config = dict(
    head_dim=32,
    expert_mlp_ratio=1,
    layers=8,
    ema_decay=0.995,
    lr_schedule='constant',
)
Rows from block 5 of a small image classifier, named by matrix and row number. Rows with one number within an expert belong to one neuron, the router's apart. Each number is 128 + 32 x the weight over its row's rms, rounded and kept within 0 to 255. All counts start at 0. Numbers have three digits each.
Before each expert's rows are labels from the 100 images, of 14976, where the router gives the expert most weight on average: "peak at" is the part of the image that holds the peak. Only what is clearly more common there than usual is listed. The data: small charts drawn from random numbers.
# router: router (model.blocks.5.mlp.router.weight, 64x160, trained with AdamW), inputs 80-159
# up: expert up (model.blocks.5.mlp.up, 64x160x160), inputs 80-159
# down: expert down (model.blocks.5.mlp.down, 64x160x160, transposed), outputs 80-159

# expert 18
peak at: bottom right
router.18:107206179138074082108156119105131135110160104123155139113092146105047165126136181118159117125117162099091072094113219133126193126098138178185174157180109112125174182159089116166162126092158137049174148090167159116136123145128130178085134125
up.0:190125132196105053126129110117119125152158167169169152164094127090088120065098148135041068116122135121113125146182183060136099133125122139072132144134113104131114117062129147121112138125113137092104142138137096109133148124109117110128150188
down.0:147122130139089154156099121152134140162175142172085068146152170101155086186110119118131133118070124123075160160120172108122112143133145167166085103110101151065193101165133147120136092109149078171154099140156127092170149071147147087085143088
up.1:101122149140077141144097168126147132140149115113140092187079101163137050120131126106147097066161144117199069204096185178169097169066158153116119110119111115106124120114139128078123116070137117130118090129157172150115146139175063119109147089
down.1:137139135167110165104142126106128152152123086124205183120129140113154102097157157120158114188143132108143135098115120148139076154081135120183110170124096077121057150101102155101095171063110101181110105160075142151114112149100159155124168150
up.2:144139128130170184125153171142117091115060123150068152169139147050182172077072100098096131158134162105074149125130167108151113143121156146116176146105107165103133067045114128140101152156141123088097116144137124060131099096134180158151114074
down.2:197099127093182117192156152120134133142148123158111094178072150134133093152138162098099185145166134147110122178142116105136130150169096132172047106130094107120052145102137140115146095125144128102152103144131128127208187113113097105125148117
up.3:125110127072194125116185138127095116162129178148126196091106117163120135146149132076129177162150144104123108157106148168090113150128130122108088085080079119143120112110132088080187053135087161136103125140056155169149200108155088104161154186
down.3:077075145167072081133076144062132120110108139119074116113106130093107184129162143067150148139144151100155148158088143116172160180139117131109125133117129166128117106113108146115137127145178127154133193152175131119121171173089174061152132174
up.4:113139130092131101018128126150138165137063206149050111082186153135117092108168188142117130139095118104104135158120150111132173126101099120195144112193096095149134084080131126141140129126148148086097122102104182100104109152144143089078123118
down.4:098147132127114121146175177077154137144160173141155166125087079127158060130175114118133095121074168121148102074179176117134145120154081106121084120119157092140130143157176143142053140106165223139123143155111119149134151131146124146093139036
up.5:140125144148118150063118159141098117141060135136120139174138184144144185174122143146104161117127134156103072172141143126114143176123153158138086070134124150102140121076203123170151101107112114102104110144134107100137091136096086066134116086
down.5:118113085130129132174161112163083091124131214080140130159127105116151121146128093159160112149131150085085094054068122075130130127104139186155104128152140077155060144127154131139120160155145078149108125100168163153128113115131156085161080123
up.6:155143128098064142126115109134070137150066147157095108066150136107128115152133143182123155129158136127149157108107207104119092131129083051094123143062127111125102131098113147141064136183125117100173183124144117089174093166149115135200132095
down.6:046132169058099110150099151096131139125121167209127154112122161122077145106145085156160128187165138102109125178182087118070117157118144096093134078138152164113111143140097191123121098123104141077120129112142097116181093094101168145113102103
up.7:119120146067132097117103126122114154119098181082178084178116148142146157041085187131082138160081166077167125095115178084135160158145151126146144094087120128117128126150029129145157150143175156134110143101096164120078137180169164096105133122
down.7:175136145130128143068107146094119153121131143103090128120140116096156151121121104159113166185099171117160205142112137099124086096171119187112092150099181131171130163143085141158128167114135207148108159097067130150149185132133152147127119167
up.8:090132107123105117146106118112126140104145101087187129150139128147121164083087121127160072138181110165109096081082143069157086201115063142125142202148183139125111147155081104103129117057126154153175140142087094207127083161149149111064161125
down.8:126094120146143167152049120113128124123168138118091035197125098104130094150095096157138080184138124131124150179189159110161126089113108185156121165138148098141132080154135124108095159100145172159115107149107144114127062102136120149189133128
up.9:148119142121158135163062113128127115109123086151096096147133139130132078113146071154120078156162194140129126154125118049159105128151099102141061131103132098131175119092101123117157144121132119108144137130137155080147093100140136086098137167
down.9:138139129101094144068129171113160098138082143161187172145150154112162160141108147186140061031113127137094147157138102120152129159122152152103115094086146125132108176131155155136084100114103127158118101129158094112114172173091185076196158105
up.10:072144129095146093149176104140142128062142147168156131114127118094102105080124142113161131155073096131139142183094151164151139141175104095212102106132165126118165119132103102168138175175103105165188104132098165112122106164150085157113100176
down.10:084129079130140101171128052115127098165123189128156093182136110154107175126124146078149118091127163123166091113106181137155121085181122104110148094148150121158060141086113174141083099165204109112096125120154107128117108094138211083138145122
up.11:130138123153118125148146155115058173134094213124152151160093137164108094135070120146109119116154071119150115125067133100148103147192102109085144183139158122127108079108129138143154107099152147133194142173104000101118162122140179141079136106
down.11:158132126106086112131154088103126167138161129131159077138133141100154140191146162141152155157123120181073099102129082207052177118182163146135139119122119154109149075163092111122128095059142071103069122153149138156113101110115134078097102121
up.12:115110137200131103143154128150121136077180100143084143113116133174157139064152054129106130128177191114101052100165124154126095097105129170106111152126096088146123069098171152154166106111100140104093159144197101152113122110088124193149103149
down.12:178129123123087116112123089138128156081172125135085130135132105140124157124075204172120112126112118123169134129074147122112081087116086114191139125120104165098099132124143140105104150123111220069142095089185160147061088149123139166131151121
up.13:119152131115098131092172087172125176100078128169144132123166164217121124122121084164107128130157092147135135089119068151096069175155196102147136162151136119115119164154114139032119114114152127142193139111128152113136138121152161107125117064
down.13:085062141123163168160165075141163077145130133139108126108112146173134132141113151138110135110128117088110135109101197137047163148142115137125151123130112122115095179180150036133119154112150124105152114139155139098104129105127082167107104191
up.14:161137135093130170191137104123162156122120157117124123154099131136099124092144165131143136130169129153128119174142166139024147149107091157029097052186123124130133123200100139090157195167134146112101125129090117086145106133122114060145139043
down.14:196122136139130106171132146063096147118105160138112132087143152179087087142136084081098136125102169121160153161089094099121122147113101068136150184149113140159145064078134181114114136134143149159121182130095108187155110120127088157074150113
up.15:122120117105107111063110139068157115148145152118149145154122127107108162119103143166064138123060114160148113210159150127085183109075148149130125133091142110145144071196060146197102120131104079137065144143133146114142175131160114093195145109
down.15:052102176076135098107240148091194155113126121167116132176100159178146108143066093098096167194178056164161156116122132110122158162148140107158120153142145126133157069089114104104092105148168114106107093107103147120145124136117127117141088101
up.16:115131130166117119150130169116131111166119083153172106133100073178119147143151138152092103104180166140066101122110154087147161172091150171076221126126153153140145072179053130079142152112174135147132138141130101133105140198100086132161146134
down.16:199137125137081140098139112125064111179152134143111042153104132094132107154128114097158086167137115125127155137237125127074152137132062160137100119143134093143210112027120106123130111127097120106144144154126133134149191138130130184124089174
up.17:141151132163154077091100199162103133167100134146202164016147113102165128120118177140166101127079120095079127196138165080172122107106166126196115141175096102110129158162116137168074128159115066089159062136137177129095118149095086156108128130
down.17:077152148133137107153187078090124086080152155123168143150109128166114060138114148105128137161180134168167112080170113117145093099081114083106185129133069177122160035097113128156118082142166073151145115138115159199110194126104118083124176131
up.18:121141122133174129151164128091095144098108211113136158191170136127152159134084114161104106156106081106071163154094134133108127130190126078102113106110107069156116134140124146160048101096099178059126098146074084113117127159114121108107126132
down.18:110087130139131132111069200191118181089187101096088124090091145102094108127141159148105123122123112127090122114202153197064140094148187135148126117165163156115222057088130152100110121116138165109113118086121140124126116171131063158083078180

# expert 44
peak at: bottom centre
router.44:177152131153158151131166112148089129074056115049161146112111120178167180134192118190116128119100142090110180144122107092127138163068066079195096122167144096133153118118122147128118169168126135142169134126076165100140117106119064066110150119
up.0:161142141101074135122157128149196136101091083152095132073123135150121080106145133139138069200128110142143034086155118110153140093173068162126134164155149064117106130161120161100050071145198097111124153127161182117179152137078119154149161111
down.0:140092095116115139217159097084099129156140086163107087079153132123122141127146093070143143151133133131150169079141127141084108109164161053153140130117146190137082084147120058161084163092075114170139090084171111194095085100112148065181164143
up.1:150108142094096137176092148116095143057133130097089194128112121133131145187151136114135169125122187139160135100032122102087107133046068070124108133149178145121157086069053118143072152103129094080122167146149132117136126111136106070123108122
down.1:148085146117161080165133123179124098127134177119180088119115046166191109101162133180117122151153105156120136114130134125101107075208135194131165145096128083126103154130166088117123129134137142121124145142144106136160191101127181157087151131
up.2:123131111087113107147137138122149159171048109082039145068129130159160202119159205094112115158100138164067126134128143138137152077116048145161129121187141138133122169145110127081106125053139172127115065160113073101152104152162150164111124101
down.2:195114117154095132116129100140054119108116134221175175101142137142111106104106130183132146117183134124105144187082180093119065146185188091134099100121168159128093128139137111134131140166153049168169161147133096155088145136073125092158135114
up.3:178114132098113147160089129135109143091144067141110087099085123078136111176090126141169185097113146138181173155134139123144197116193132116141143062170131120134156115154134149158150139111099140063144120131144154150120166167119125122105111196
down.3:167132119110131153115142099112141152156114095147135103136126158174150167169110123112085152101143134172106083126120168127150153047170073106077067154115181150127131107159097155165154073152125107151152159105161150102157081111083163106178146116
up.4:167124129145168129130170141130120192142105157132182144160142143076049147137115154141200085155117083136118099112154059148140211136175126126142119174145093110125143123110122169147074117135153125144100089100132185081058174076117157156096162121
down.4:172144119096126155101132118104154102118187084150079112162150057127141118126147097146134149126162081165087133156092173108180138109086111131107134137111167164162139134187121148104156162152088104051130108114125072191183104195117110142083112158
up.5:098137121132109134147139135114082158136135200113143152132108106200164180103063063144161136086087099122142125091052093125204099100130136110140166143157142165135112117145120166147092099107144130143112113112109125156122125165138123177082120124
down.5:099103110105131114139110187117149162118098151232099104072131072119135131133143110124125198153135137140163067114146165132145097163130093187114101146109144102108177145134117101098131160147135149124098103104131159158090105112138167104138145134
up.6:121126113145051082080192125158106157140156090115144025146107120147164121118164096072124138129157110169167130117211146132160129164114062157142150099161130138151188153121147102162185133107175128140127193135224088135126121115102134091133117114
down.6:128166147145122150129095106142188146072130149145074150186088137096096131123110123195122112066063159102123118137100101116136144143056125168072155167078077102120140116152104135118114091170106140154162109177058170144115134154129107153068112099
up.7:114110136162113111076141142129140159086080097168111159107134126141133109111157098126143122172120115068166131162123140075125117109096121155165139152122137105131118145065135081154162087133145153162156106136137083114144123110140102147102146112
down.7:027161115090124110121100110126122125138190171056115086118119109150129191125062167072142112127155134163201102100087176121131191115190119071133144114096147062128105158181166134107099158127172132157141143132162145112122100125146103096143096106
up.8:120125120134102090153231091101142121107107130086103109102129152130074135021112127134111141139182166105094113064070124192109093161137201073131098185148148201128123178148086109104093148114107099096208136149101129137111105085131150170118153118
down.8:170130106128155097158071138128103099155120102192162089142141120141143137176134136158147088134107123125195159127164125105062131056162098093143195065125137082092098142069118167143165154138163201130070091122149127139125110186179121137115104141
up.9:073124108120189129145142131203093136087074086070113094073120098098071119140068134155146133110095136098127146089146170185166104145145128142082127129135124138129115138129088083178192129206135096144167047099128146196118178133096087124101107143
down.9:189105149164129171102127099167159161144113108093138107171133154127134140162167193073092156118156142147149193125104150074109178093151082157183122097150124122143143072131117137131091090122109215124098175097119130078133042162147187189065106094
up.10:117138141117155040142174115108177062108100159168022108057132127148137110142093092083105142139105117130110128114118086106101111160085113135106073132147112165104106145147104086120119151108093094123152160134137177099162198124112101073163051060
down.10:094106106128125171146106151114095168108158095107180127181132114140152182128179094207124095110174138159121136169163174165117187087130100131121147117179165137103154186095115191124158036150082126107192108175163103109058119114151130118122138145
up.11:124139116165153105128085162158136138124057174156073032119079150136123134135211155141059093117093109142119155114115156102116106124114072089098101191162094170147140144107196116112109154183127152197049100120088115174088115087134158132117048102
down.11:125165148071093131087141083156191113136168137120190165146157106068091115118133150163196154115164115114097117176120130118131106128145152172173150063130104094092110083082075129138127135104139147086130161131158113112141150190149094108159151129
up.12:109119109093133173093136167076055100105088150101125142119195141133150141209134122107098137088170162073144139057141107088139063109066183184153134110130091159129109134182099074118113130136144143187097109148147159144121142130157142142159128148
down.12:089137111168125093155107163182136142153194143134109124148096093161067135095151131112133149144156114166092132154123128143147141125107177092155096138102113111138181139167165091123124130127182099088121151094065128065174117175141128177144150161
up.13:135112130114126105161170133156129111118134148071114133097128161148159152156124115119076060118088163095123135143121121109249095143115161087163123141129137109112122141214119075161166129087127177145177113094144120130176079092142162104175176055
down.13:156107133183186141083104126129167091122139085065162162111104140136145159127150145201107130114148121110204168111117071120110128149203105106094094110185115133118095077151171134069116117124090137109143150180118117159127133189070124149134117167
up.14:153141130095182109112095083156149110097110086165098114130073145096167100125098111159165089164152155153160138068204161109177102109163136031205105127157119176118142172175107137129139113146082096085092159132144172166107093141132111101115095116
down.14:134176125078122142085149163133114077144115121130207148110128099142081114124199175115106146097112105153135162128118076104000112151122125166126105089155173097118094141076094104176110157121157125124103126159127108090087122187058133104061160114
up.15:059154136147126075156083168082124130131181079112108080162148143177090119102089113162144134216144189153078096124161096111119132206106155207094133080133092148144120074139093131183087140182104118117132181156107074181095126171190125142090088145
down.15:128121115055188122123153106123066131153126093130087152140167146115112104155133173142154116100147123161120148117080125132156120119074174104163082146127173104131169096184128141137171116078122132104147158117093101168152080227130176080122151086
up.16:125117129108103196176123118114145138176172125063083098172152097197078146160136126144102073126187091111153176135086102117109173111132184171178123179078118167129114145101102186135109153124138071194225135122165139115140136127134155102125156077
down.16:114125173152142113178150123102078133133126115125125150111125153115137102171162067112164166153153121151155147101082052146097171135147079098124121145140129086163185130142172140094167102113134131057051128173058158119096139147188142171168092182
up.17:033117129177157117161082151132140133082165121089103122118146128105137168111110178100104129114120110134090097217184081170087167105081086111096142102079118118128119128107132109139125104149132111178085110106190115140118187137158085071065088148
down.17:130110169158164143162160116171090134153172136064145163167151146146117079120115128148108176104086169100146123174097126130113141144177154145141085128112086058138120081054084075151138116086159108115120047144074086092194132115127170097174159158
up.18:127131107113097196129099168128092158106206155106102084133154173121083119074085102136121062094133116093124155072141100079131142142134161144118122173091152113142122162110160146149096116086141105150131136141172201103152113141122173085100176066
down.18:127150133136129101165163145081167191113093115131068140092141164147101122133205188134128129160106122153210133123103104157158089101088071109159125154138116187152135102144110157149103150191204138151173084102153104102109145142092086210127106160

# expert 25
peak at: bottom centre
router.25:215131133153176138138135095123092102176067143117122150147075142132156110143142037110104129088140144071113147155147091149168113146114096155167124141194085168113112097101135142125113143178104154070122181160103180087119125165141120075155103112
up.0:070130124144100076114080166181113178171146116103143102141058122099102127171126045182107159172189036136137115115115121113182099120054158181166139133142147159110166109190126134098120133153123159141151112111131095150105143083141160156125120157
down.0:208176138089126143122184116118129097132089132128111150123145146111106137116105134090124136125115179128086152147122142170166078127094071140097078098134122117188113150164082176116097168155114120073129197117094116115157139074144091179131130153
up.1:128128150179094135212089128123141183127152145151125134168149186101153131137146201098135148166152136098131094196153146122101187198179164098127197124156093081124145093092152146181068101123112087148144074116143110138125122035129062189175172150
down.1:118114160115121150122111119138095129151137120111117139096146077093172086141129109102156187113163117112096141156149140117144137110098124103118153134129173175134109172101112128077134192162185110113160174150102119059092090192106155087101090089
up.2:109122133054057122056130105122089120149155189084105148172112128071090131084132109154105183122153123155159162154096139141143100121157104109115103124159094161136120057164123131125136154164106102139110120110196183140159085132067102097081179098
down.2:122099160123138103160139157130151133162150223121101153130118143150138168133161105105105081055139158117176145122106180151094113147141165091129165155155119149152127158105078156136091167065116105135118156126122106110154174116148094147119123150
up.3:130110118189108112148135156094140126120164140153107174158113153093069100098130076150108125147146115110102133089081197134153140212098075131131069158120129143133130155123120142114137132181142109145118084175086145177140195132112144158021123135
down.3:053138107140074169144142118144117085130091134143162124162121108162136140111133121138125103138125110149164119117104134171055124081149178122159116086165168057108086113146095097093071132159115166117100099106141144163161135113096096118190119126
up.4:084134111155110170065173160142095082178163143147185109132146094072129143115131149136137139094128150167116094131039143116169121137127156116141059151064179150142082128136168193133078185080178129092167122151166140188118165170080104088134175145
down.4:106144147131125108126107120136207146101178112181128102090116118179149106121149144126123139144193132123097150127135092139090133128132103112138181127183130141162068097134165072139152141161107152080154180153102140110202129044129130158149118145
up.5:077131126172179135236092133130159134074101062118104159156104152102155142137170089129128140075133137132138121104163120120147128184090120128157133098193075127122148126130112048141117178123144147166169114112131100167110120171096163094107082209
down.5:187167113200107108135127142170115143151113122140159119099094141122096103083112154086169128166159126106151116145112127113149082080125143151168088141141213141129099135169165145184165096118178152095087183126103124190088164110204141148155159114
up.6:103149137098141119113163125122113099155087053122095154125101138114147104128137118101159089150152153089157148148118121184198080178160129153161168159123159127145160201140143163197155091130146136076179095103112164133140131177132102095139159158
down.6:186136123133121115106110139169071148150156088199149152179144124138099140103119168126150122121091080160135151095162126063100109109133124121119084116111151148099135111132125151124111118129132191158075098145089137096127120112141132184105111168
up.7:099135126171135090085082154143094158144144087159133131106133172128125097118155128147128157139146198159120118076160104130109167165057058137128067106128139189119131056151138111066124125112181059086162087141120142126135191162122129160208130139
down.7:131101137194129148101069134166137129137097225140122129153172104114128095070092072175124135126091134095090185126128128184077121153093181109117067108101104091144100088132100143169112115156191081127180179088094129111147110142157156105081138072
up.8:120131132070109147132160126080153130147092124082151145169133167142119164113072095162204156083158126100138113165136097088106160144141179130151072109105164123117136130136090127167128061077122159155179095117091108130108106153205130121212143117
down.8:093105128135136159139140077164114099096169138174150148143134126124115142126137200124115095165108169125114122088130150165161167131116113154086144174126122100140178167090192131136129134138168101125068138085154142105175129034095145154088153133
up.9:123167141136074210124132114094128208150136099100161121136179127141135098079096116128167082132127168131134122101073122117097122187135181131108107110166129195128094134141084110158104130143087113174120176108105147168168132120096123130110036137
down.9:101139123072083094160196142132070064117116120141169113152094128131113200105088131141097113186117089149138133115101116128169144081143127165112119123148149168149125166105119071120153164116163128128094129078150114142108161108134143179127158184
up.10:093128150177124110099092098078133134095112160113090120158112107102200147200155047115117123127100133156177114101124130171148134195084117101071144147170135067118131134077144161114115100143133130149149071148139153106080144089116104092125083152
down.10:108078164104157175110174143128126091150094124088133123117137174132090115151135178150120139183071100147091127175145115099169119132120175119170082106164143200102122081169153120114127129146151110116116197121141054174145102144100158159135167068
up.11:158151143168134127111110130119117118090176121094144074092152109155155094115168149147144195082147213078153099121145083081151098056140151177143096172112117140129142102131095144147124174155104144137159151122101126135100172125132103129036118128
down.11:110120137114131122133154179090163122146118107198129135125140155126122087159096104104142095129137116125122131165078159108088124160125078107159179143108107108134133182070120171089142118154107118125153127111126087127108093084101228055147113204
up.12:169134129128140111147156122114162184119086148069136124135164142116109159114109093133121118133114117139141122103124116104119133137110101125132129142057158118128133141149175108109096205130095138130160082111188158094115149084149129227125102140
down.12:110073137151080134156115091093120097138178074141121187164093179097142093104103145163124146135111143178168133099142127140136112114138132171161130155146127161108118148119156146131152128097155079055132112144123139166135133145148106119084192093
up.13:113109128100098178117093103136170116156138172118151130227111089125156128151112133088142100118141103116139167127104197149082102065180169176127144145128137066124107147126084150138125119151168149130106126132153117112059112091139151139160104089
down.13:142156118126066098149105130128132119121133092073083162043072162152109101112162165153169085136075087174126090152166092152120138105139145198146127102112119124086051133095134071113081120132174131139135100156090110139113136130121132103134162167
up.14:152137125107053195108123104114082163159152131137114118074143090060140185149104132129159159137159104130133141139149089119106058105139076153144154103170161123130121151188173161139154159105105062137137095124080190121119176180102206099198155112
down.14:167111137132157103132142132138130126106124132170111097158135139122136091150127140156161161148096117154098148131093130124078167191149118093090052157076149163138134107179126114068121100101122200101154126174155112111155081113156087125050084100
up.15:169155110161093100169103129098125122157147088135135142115104137097158129120142116126058146152119167180205149131123075112125122105151137106126168168154136142153142152172111195111144095084121173087078102123148183153105114122151077112179120147
down.15:131129121098090110106118094213137164123118078160152162154129105130094167132116161112185116115111126047095129130095117161137082105128122168119111128119118114116132108121124077135137099166131147127141165149098082046163150128135177081079124136
up.16:093118124112107119182119124127148106135123084116118162127135117128146086121127142112134132141090066134143094136089111111166149116162154070123152235082129202147108189116120148126150128121146145195157163135148093148117137138120144142151155177
down.16:181146118154154137113074103187129135138113109076119131129131144079092146104072138109120139144086158073111196123167155190157089159149105133083109100103122105068077110149148192172110155145148118095058078106109176144142147107122122162163103088
up.17:094114137191158120081094137126070153168171154138236139112100146238154147161088194114124156168179122111130147133117181114107152123152199136079122122129095096110134118093092156163153117101124073109141104117142129102127150114129154131140169156
down.17:102108158104123110108113143127160099146095118074118119080176094075045115139134132087163168088140157109150156085155107133063092080143128130207126135135077129124169145121142117128152090126155083164116118099059106119178159233089078073109109101
up.18:069140123140140149149193123132126149099099067098188165198138150180137160065150084159099126154169118139094131084127117131183053133134102165098122093133103099140127065093145102120180137082122123149157108106111179085132119099134178161132162113
down.18:190120141146118142117095131074135169133148143177054134061096149078117111134067147133167132130115095125079193146091194100146163144093169119108118190142176184104146123143148136136098119186104159079093124103141129160173118154107152172128124163

# expert 42
peak at: bottom left
router.42:100097132159080069132141120148176142095166082083145167133080095168102163174155159084131174160081143144180152085125131121092150068116137106106189138103120111106119166194093106154145131072166129146137136141159157161102152099133129163114132132
up.0:129127130186134092147134099116127132143161123195143159125162143100185148186098167202104163112149106116186168110178097124092130143173145114066121111107154118122114133108171036143125181091175162126164088105132125154153140159094184125072137091
down.0:178145131178076128135149118137107164124087100150135176117117174169169072100090144103126157112117122125114112125158092137107084150077143174106051159149142099101168097130120142081177080125143176165154112166102146119099089091095115142136142162
up.1:135122130123114084118125125126156143077136127115121082161142098093096105135141128168084145113120115142205152111179089126123106127099137117155144142063137119111154150165116130114154178142124114142185140134117176043099076091155141108116157140
down.1:123111133134122140101131102130085127137171139152067150136114112138125122165093066129113174089176136105107165151055089208196145103124138180122132115125121141134092153136069084134145088188115151093084124195086146090121117162135132152144104143
up.2:148098153108097143076187118091169129137122147160120146066131126143081131132100180091118142134142087084115107167168141149094119137184125220132114171159166153127104122124120104133129153179094083102122141095143116133142160136100135163118151127
down.2:100131130123169085117111102133172124138173069141137052179119143135100190166113167134123107129112137155151081105095119136154160138093078172124187133100130074097105117092219094157089120131146175086127127192079144118098135157098125087148127142
up.3:090112140124087079111139168100074117186093121104155152169154098170128130174210136105078121095099103155112103182155183155078150156146079147136100151083102139134179126160137143182085138116107174153137129152095074131139107130173112086138151142
down.3:136124129185153114069145150166160140099121162122183161124133113167151191127092129131114078129127124121088178125133085124192122086190200113113160157153127174122108098161135153107050144142119142160109136184128100098186143094133123089138078159
up.4:091115149143140123103083146188171118123150093163160155108086118155123051130154110096147074109074196116079146138119180157145111066106152092148124193169096148134151199125176133125113158099169180156075076138130088106149124136117105077133134099
down.4:151073113120154165201110182147127144093073123116182102122121116138077110077125121122099155077093106117155145160118170152051106098125169201122111090164180153133117106123151114117167102103070140093087181139159139138130147148126158126169112114
up.5:102105132131155121131139136076143143108206162102167140110150125091131091084160106133150192146180122103114103189108082145136144160184188110150140131141125199117101074120088110156107122112081150094108158131103124100147160113119080136125114118
down.5:139131138151121132161123196104109099120167094115145159110080138102108091108078141150116093106184135114114110096180137147157125119119133165139087131118133101140098147114099132120127071133157114157114117090135116117099142169092183106163140106
up.6:154150108082099119157096170111119106127114182116176109133070132167117113150116114094159064113120159072138130074089091083196140150135150079099111091070136111131160118180170171132124051160155147097164093135135063103144136162168138083139107144
down.6:167149064104136125081114171152169131137161131130115132213126198149112100125138110137096072111111125142171119091132162153060143095065134242126117145082113117162144116089120122122102196127068166174110115113127162112128156154168120135141115095
up.7:151125106120196103153121101155127152131095203174134088128141159139161128053134107153088160112121108132098146133080163160130099120175107145144165126042116143130131130072119150098119128121125163163154126125136088105140129073162129146046132132
down.7:093106103119081154158116086112073110121099121196198149135122073129136140137178153161102098178146138140121155091097123128102121106079132103117135099127113107115072137165099096134149189132114126131116072082212161130180133101124145145154137105
up.8:181100127128151125102073140140136111148118079090163111158114171190087074087131160089111068113112076116061092078108147118095169191153085108098167095150132137115121130134127147116083196101119148160140145139166137132154156083138186089140116155
down.8:093121141152097110158120089139126094082139130154101098125105113133140052129164133165128130159150179136132149149129119137059085202086140138070141102172114169129139127165113131147146060098170155103078154110129142134116148103161124128036077152
up.9:125156129120140096065163125154189125102148096155112112086103149138067151069090170064105107171158139147177113092120122145099085071179133159096073087131137096106099150138096089159087159138135128165137097148135097151197132144233094071148076119
down.9:174104109114136091163131149155129151046128110152191057083129150155151169138132139110192136109085137130100177107149119126124069105107123104133103115108081181118141069145079180114121112161114169105115116137064156135100063135135131112086081132
up.10:146111132106142149110102132137141113124064147191117118110076137046149153131153102149112108088097143064141104116082091162157215136148121093135167130194154161161125075056094120115168186122111121193163181125039097163143161108099155102095138177
down.10:116105093137125108134118132117202092140138123123132130195139076132123170152147159192191118144104136128108126141123155126122147158150129125126064091104124094142115105110151140103124156160138127101149126162185107183144166103129104053128191119
up.11:138129109132096156093130119127140096123093150171076181192171151158135023108113096086103125180153114125119125136125138133095169148112135153161085192115152169122126159135110130138050106092111112112144118128096086086162077079200187178095196146
down.11:112182122176132076119049054146159064115142109080078092140099164086111148137190101107154126179081116126127132093162104128101137086101118134109165160071128153140128148101141143158175171113161125141103140128122074156106141168124149128175160127
up.12:086102154148094097133102086114076104172170115161108209133138114152113103092123159126120124087107088146158096145140141096130078136149103149188185162128148100147120106130042134202109130169128103219117140152132106108139089103178147068097080143
down.12:106122144091154145153128187169105117167123130118115115091158142095109113129151105125163151146105158099143125082106147188119136020132157103095142144113080079103099127128177174136128073130172133096088109120158128114115155124139191125137130135
up.13:111120157090096129072110087112138128119179225155136113162066095121122121100122111127144124137100159133176132105105129121121162140075132104087070120068131138149125104120167107121141179108126137149142172151134113218099065146109162145074125142
down.13:182149095122137158087116144173128117121149108166079148104142085082082106105148061123133144116143111132133194116173177119105142180176106129145144121098143143141155170065192153142140109123109104126168164053150107085166081194191125043154144103
up.14:136147141164184123090162111111159147126174116115128188099080133126120092178113095163112158087096157145115147164078078133136127138075046135134124085130096147140116195084092132135082160171177086165194181113087151111141141130116106125093148084
down.14:154110118125112119085136058075179119123107088202147163045148141102173090134089077118135125175117114139129144115082127115073179119097131096130101155135122083136138153140120127151163152180116166117136151172179162160178105156142158084187151169
up.15:122135131153078150175156118094165179119106166137117140106137140179119109151145178103119166089048123098088143113142099133096127151152101164162180192129103126142124058147077149107137146134104142148055160163109155069145129062120136069144150058
down.15:098098129119150144158177146160144113113118134145075130148075186149108182085128134131136149132162099098060097112099115180158133088110098145093157135130130127094098140153074143145093125084094148172168052197185169160161130153109150162147124117
up.16:176118089108112124125100175158111077118137069151122154170149117162100134108167101156122149172074099070070148159131168050105129104171151160148092114107134130124159155088096175078117187140133110117143193146213092139162163140137108156103185100
down.16:167137112116126122121140094081150091157141139057122113090151155147164122114080171122129098182131148095127114112121123019128107155107125133124177139138140120150080109151181128133130120117112145147079153083186114141111072047144160136161152118
up.17:135122143165134081084153164128093141107086096184079165151151190185115097146149181115111144090148143141143130146077159104126150064076113160073080142070161080136138138110151085187141106140118115141165115146111129046119075132224147138085077122
down.17:138099114127102123208104138152155115084203121181142138160173134136101107118134188197128153117132119105106058196071168137130139111085170238168142132083130174150069107071105103089134112111089166146081116116148106089125143139171154119084123121
up.18:078118136139112161149090140145236117134054188120142124095157140154089170127170138168160070172114123109081178163103131102180082083158108135116129132097135125120138159126096116069085147067117110151229082163144111125095115119097114084137095155
down.18:090177136137167103130111157102115127131158135118087096113093151119028093124080106147125105119160105122147157109111117122134110124156183190116161186154173149111171108094154108123121129149136160155090131152098116080164082184154100195138114094